Rows from block 9 of the text encoder of a small contrastive image-text model, named by matrix and row number. Rows with one number belong to one neuron. Each number is 500 + 50 x the weight over its row's rms, rounded and kept within 0 to 999. All counts start at 0. Numbers have three digits each.
After each neuron's rows are labels from the 100 texts, of 14848, where the neuron reaches its highest value: "tokens" is the input token at the peak. Only what is clearly more common there than usual is listed. The data: rosettes with rotational symmetry.
# fc1: MLP up (text_encoder.blocks.9.mlp.fc1.weight, 512x256), inputs 0-51
# fc2: MLP down (text_encoder.blocks.9.mlp.fc2.weight, 256x512, transposed), outputs 0-51

fc1.293:512450408537484508487487496512472504498561408482461501475453411474535418500446400524449502406449522438410552524498431492507424462514515536467685471490475487
fc2.293:494544626439481436491508517509530474453443542487531508571560523504505521483483556494581521597582456557563453492500562493519611553478503411530427597500529568
tokens: "fold"

fc1.376:498430579521532482471498469486423448577446551465575616598573511467511432453529451529547519466499586413557508537499476490569502511498588556482519412532504377
fc2.376:509599448455443501519517521479540545402556360520410369434445473504501526501474519470471473525456506563445496465461505544464481531500392509528494573505468606
tokens: "grey"

fc1.165:560488485488484430437492498437430437531513464450472573544513426422489378433457413567544614473517531485486587456547494509488493562529500436467549499594494480
fc2.165:535426537517478579562537558521481501562534503529524522508491509488431475512561497474440517460444426478545526420624404355535432482449495491477507522477453488
tokens: "warm"

fc1.511:558491417585499525519458497432381447420420541503536544482509502446472470420558498498472490531583524544572575409497503561409477601468441473498495408555535426
fc2.511:519585460613476489482487539509487564501558494498502467476504530547524514550481506452467525457489461562471486489510458480512499502500406515475483556468454568
tokens: "<end>"

fc1.396:501526435432531494475448386511470411479470521457522583499492522484534445533501453519440542435555482498565599564486536544457507510504493478456519442501580456
fc2.396:429452572461518517490565488491572540523507425525428442499490476487503521460479525495569474579396513474422482539499483488538505477517595553573493568515504547
tokens: "pinwheel"

fc1.361:512516518385446450516461571523508428503561471449452523504507469491584465476378471534501485481506405516515556477408473482577548593408480438429485557496489531
fc2.361:520480478567556515470533383451472527477429508533529461485492506485446485496572506485502538521491590475473466531599543542392462444640513534556521451531521462
tokens: "fold"

fc1.228:531439544519493509466412423477351341404423432482511608569541412438534476470534426621521521489555521400451505521517558532462450497517499399508607501552533524
fc2.228:503608425463492467502611527484562563614616527490481419461469532517472502505448537439496499465429456599567537457499392469514542531502481566496456486492462454
tokens: "warm"

fc1.17:507503492561561479438538556484469520554527447502442652557584449493495488440488484525499508559467534558443501390592417488451473505499544417578540532534422577
fc2.17:530493497395395513540446413493530451373487549499544416478440523490526527540515522496503496437558445453569502566381582510528530496472385524399477457487616450
tokens: "colours"

fc1.458:469556569481550447434544489502488516586473499439479504539525510508538419461492429495525517465391524487503511594539488501622561475544614582431537556508469420
fc2.458:581483497537525503510480585493459435399498460519518526487494480465519534503577524493458499541620500574493504378576552471395456516473404352527491488511400549
tokens: "<end>"

fc1.298:559530453526541438470458454461509492575562525506509619513519504477471496472407504548497530509512432559518518437475382448474483507485425533548516444546546503
fc2.298:452435535468435537521549515501467479305434421497473407495501475515549501505549495468512474473471575399464526565516634583528498504523598450429496558484437473
tokens: "earthy"

fc1.174:543561437494518482462389436521448469496499504440520510488459509507512434534473433602469563393531391438435507554497507548552501474511396540420594533500603494
fc2.174:463450544517608511509586551516533488533515485524461533506530501503481528485526532466497477558497590575553530436595502448442486495485644387569456452497395492
tokens: "pinwheel"

fc1.287:536560478466546447441528470427463483575523439530482494540492456475479471420536447493539533506472628470540471547483480569584496549518546604459546474551432436
fc2.287:513605491503607486485460452468451474525525420538473498510458466433466499475535465557501491513530654496517434551474497652481475544487459593527538490544460445
tokens: "grey"

fc1.231:494546489505526433455505495508487520599525541428521520505520541531519421512468472494510541465470494481515516529496436403540566483538531536442511495498475421
fc2.231:517496515490577528518531566504499462413513414526462510474489472476491530498558515497458476546527514571461515438602582558428442485491523371546505535508393560
tokens: "pinwheel"

fc1.237:569568430453526464485457375494524516505502483496438486452451460487490424483441465574472495520424498473492491557433495546478530469545452525535555546514588565
fc2.237:502465519568505508445527610503429510526521506500550565517553515503474512514540504469469562457613531560493529373593460492486430527499480464466513458498387472
tokens: "four"

fc1.74:512510517388439441523475569544502422494576470442458519527507468491582470482367457542480488468513404514499551474418479474577552586411484430431491561484502531
fc2.74:515494480557554513469536383441469523480419521526540462483485507481443488493576512485508539534499595482484468539573549545388473454633514529564509456542522459
tokens: "fold"

fc1.263:696573462457506368479476504481515430565589542415529474486478537440535488496459495532495532431550438552531526496469468433509534522499464503404495464534460434
fc2.263:402380536542476556507526477509466526331425381541455561546528443531481510485526500488515481542450582405458501505545556618504460499523559503587528529481545551
tokens: "cool"

fc1.504:650506569496513417422473433455432399535503515480500533589586477425576493424479426644547533460519532475536393478478402496534500521518500546488564419579512462
fc2.504:559515536546646460471367455510484428606500574527519595556526475461492462481499462584498503493509611422512364539493431508510474434491515546519565475530475475
tokens: "grey"

fc1.490:490524521414532438457555467512532481552519530377458456477467511502541440507462461512544536404407470426475542577501534490599559449536638529391500521502515365
fc2.490:540498440579470519494451519500466534439521444543511569509532494526487537516487501504456503548542512558488472415504439511412441518490318498605530512492477635
tokens: "colours"

fc1.479:682520481478549464470475513490479417527556494476471486486536513497620481537505476488445522495550538556528509490504493421419477505507481320482495505502416538
fc2.479:423491504458458518503497407498556550494471525502501475500450504523461494504476503512549500469402443403446495589400487567608525470511537652506520512491694442
tokens: "warm"

fc1.96:495520399495512484464434427530457445464516505436500573491494513521559453536485449517428578405558480497551580516525515541453494511505467468438512444483581466
fc2.96:423465566409519521524514445494560448509460522513514511520461479454482526458508535528535474544514490455505490554466555494532551492481613504521474483506556492
tokens: "dark"

fc1.110:485468474526503489441456474527482385455538538434533599535528536494546505532480490499460598380590449529573562452540489524514475522483483461382499397492607413
fc2.110:437461508430533527537499442525512450509458616514547548505479514493466530525526537483473498469548513470601520492520569525495486500462566476472447393473555388
tokens: "<end>"

fc1.115:514541441437506489471417412497448461429460419432506501482488467505550417522514441569461542430543445441473571583493537549489499494525507473457574515492587523
fc2.115:431456537472534507476513462487576504524519454514446446504481479491500523462475526520567493545440496494428484556461472459537545468511556545558481498519522525
tokens: "four"

fc1.175:489562486455481462478529524479464478500476495363520447475453485492499433473528461512544520439491448450394522555493554596597558521527585550386533564527507375
fc2.175:544420503540507507502474420487525504529522515559464596545571497503512545506465516497482496569483569541600467403461385386405455490494363477643485414498512603
tokens: "warm"

fc1.251:514443503511474443291482512502482465512569468415436542540539494492591497505407457528548643428496455480421531432516434471543454493504495496447531479522513480
fc2.251:490590514482535519559517451492506520446388548545566450481473507500446487477555540479471448613528598544589454561503598583420565521510524483587443547485465551
tokens: "warm"

fc1.9:508560494438507432469561517483501508576530508365472459481482509497551434473484471513545511444422471475394508556489498503586571474553584537407506602514463439
fc2.9:532444474549497536518420426502468469417481500547524632532524490504483531525508499511448501506581531511584494415488487522409437503481364459588526398487572554
tokens: "dark"

fc1.412:584539531453525441430497441417448463586509458535506495540502451438471471424511437546542558531484600464533448514482489526554503544523537574481561494585429462
fc2.412:489591491518610464457470464460463461535525456540478479517470452441467471446523464546498521525508653492546408541465498638481468542507462600549509487573442454
tokens: "grey"

fc1.294:486547472508532434448516483509492533577525535421512519487503527534520420523450470505505537413443481504533538549516426421564550487532529540422503490481512439
fc2.294:505469537503585524520543578497497481457506431529475519486511473472472526482573530485473473575526539568466509420624542500425444494485539380576495529513368536
tokens: "four"

fc1.462:556464535480521448434479421428464519558497422521432526586569420441466489417487464559558530519467595448480448471484469492472457492520450515560555512567456551
fc2.462:479599488491593492483470467484485463551496559523537514506473511490421448481536480517491513472528629501563462538476517635498498511473525616486499452516476379
tokens: "grey"

fc1.172:520553403449484486483514493434492479411538494476495483476467492447486504505486511484468544479559413576574630423503540577409488581493393463522499448553552517
fc2.172:511431601584544493484475508544485504578463499516487545569586497525538487475511472555544458526427615369421425547518404420592507452521611544516526564477441508
tokens: "earthy"

fc1.441:545484526544527497474382447487451464491462479511502660571527454460472490452497463661507518511542503425399480496518482536495444483502473537565619502545568532
fc2.441:496506467440436473496623517462523505487528500475484361460490514507556500509494521418504512472456561546594558501479540469511549552526546477426436467498420432
tokens: "vivid"

fc1.418:536490463467498469488467417436443373483464534449544558513483486431485466478518490525485555450585550515575582493469526560456484575493474499453514393562555372
fc2.418:514560503556508477474527572521518569538539417494438429491505491536552481484470484516522468523425554490353449535498427473556521478522518560500501626482413594
tokens: "dark"

fc1.102:504452454504484486474494402418475459445463509483522597523483462448472489468489506504499563505569508531559581429498524564440485574488446508549514411559626481
fc2.102:570545577532552472495521570535478517568522459488472416498531503505521466479521471540522479498436567433410452552533445459595527478520572537458509603488375512
tokens: "vivid"

fc1.378:506529526419419462532459548517498429503543473441475522518513482495582483467393477564505473494523414519516543484407484472570574610405482439466488568490502552
fc2.378:517462474580562519474565416464469535485438507540527454478482500486442484495562504470499528520486595469471460499609531530403457441627526553544511426526526432
tokens: "fold"

fc1.51:551497509489476429403477475462450418502531436482447558541571439416546460415454402575593559536479519499499512468499471508513511569538504499480549477629502504
fc2.51:464382541546500537580496567548531462392469534536561612522482486553473475496532511509458450557502451481450512507494502475523495480440576499629473479440592564
tokens: "cool"

fc1.241:514473503424450480497509585544495453526597469474428551519513467508554470490370465507468488440492414484478543415415438436564495549422491482433483509483496485
fc2.241:502532478563550512475497345428492524458401519527556458494508516484449506492583511497518542547497629507528469577573565586392494461608503516575533478550501493
tokens: "warm"

fc1.392:551572402483483473480523564465427460500552491445506478448475525481501483531512492468460554447605446580537642409517530553417470626503442404445486467540457476
fc2.392:494429573480498496514470358517545502515463525516473499540498492505520502495461493563557460514363528313477437620393456454582542430521510615517510508479648480
tokens: "fold"

fc1.152:509525416458561485475450403528472424469479518442518606485489524508523455539499461516427550412564470504568630544534546544439474484508516449460519448481560466
fc2.152:399423572421500539518555464492578496500481487532481468515470476476466526459498545494563469560446514468486492525478525498524516485498609542571464500509541503
tokens: "four"

fc1.145:684575491494495463506390492442454458473540468528529486491475484416481526474503487566491501541612540554509450470445495538436496563472331511518544492559446550
fc2.145:378510497485529508463617495482513534536503426517432469514497474518498452470515494467511515483390636463520523566554527578540513503544667553465481519503466406
tokens: "warm"

fc1.73:464449552562549490471496426477422497603463523531542683617581479489461478422513468539543537528523591449550496479534416536511475514505552571584532418530546451
fc2.73:575617456401462463515512502476503467455555406468444316425422492461551499517511496493470483458458587533520521558466557574500511545511456504447484542519430496
tokens: "grey"

fc1.460:478533475495535437451533479515484522594530540438517511510506538535516413517455455487504540431451466490529530540503431404566564479529523540430518492500497441
fc2.460:520478538494568523520532574496503470422503418527462508482502470471492532486566522493475474566519520562456511433605566521432449489488519370562504540516388553
tokens: "four"

fc1.331:509400574507484492467463359472492474521435495514456592613553450454514499417472476577603519542417551372507474512427419474560483486522533567558532453545637519
fc2.331:583633412513498474520545606475469489497561435467521390423451515499522505515539521460445504472572514620482555450560544551448511569474439439439467534514330497
tokens: "dark"

fc1.317:473515439444378510491582521416492522353483333470457430477463437496488490460492493455515524499465424528420628489509574597508544586529505493500520558542531507
fc2.317:638489551547593466501361453538501442641519600518547607552562534491518515511493487599493487494535583477555419507469360367493467444471472503516522437488461488
tokens: "vivid"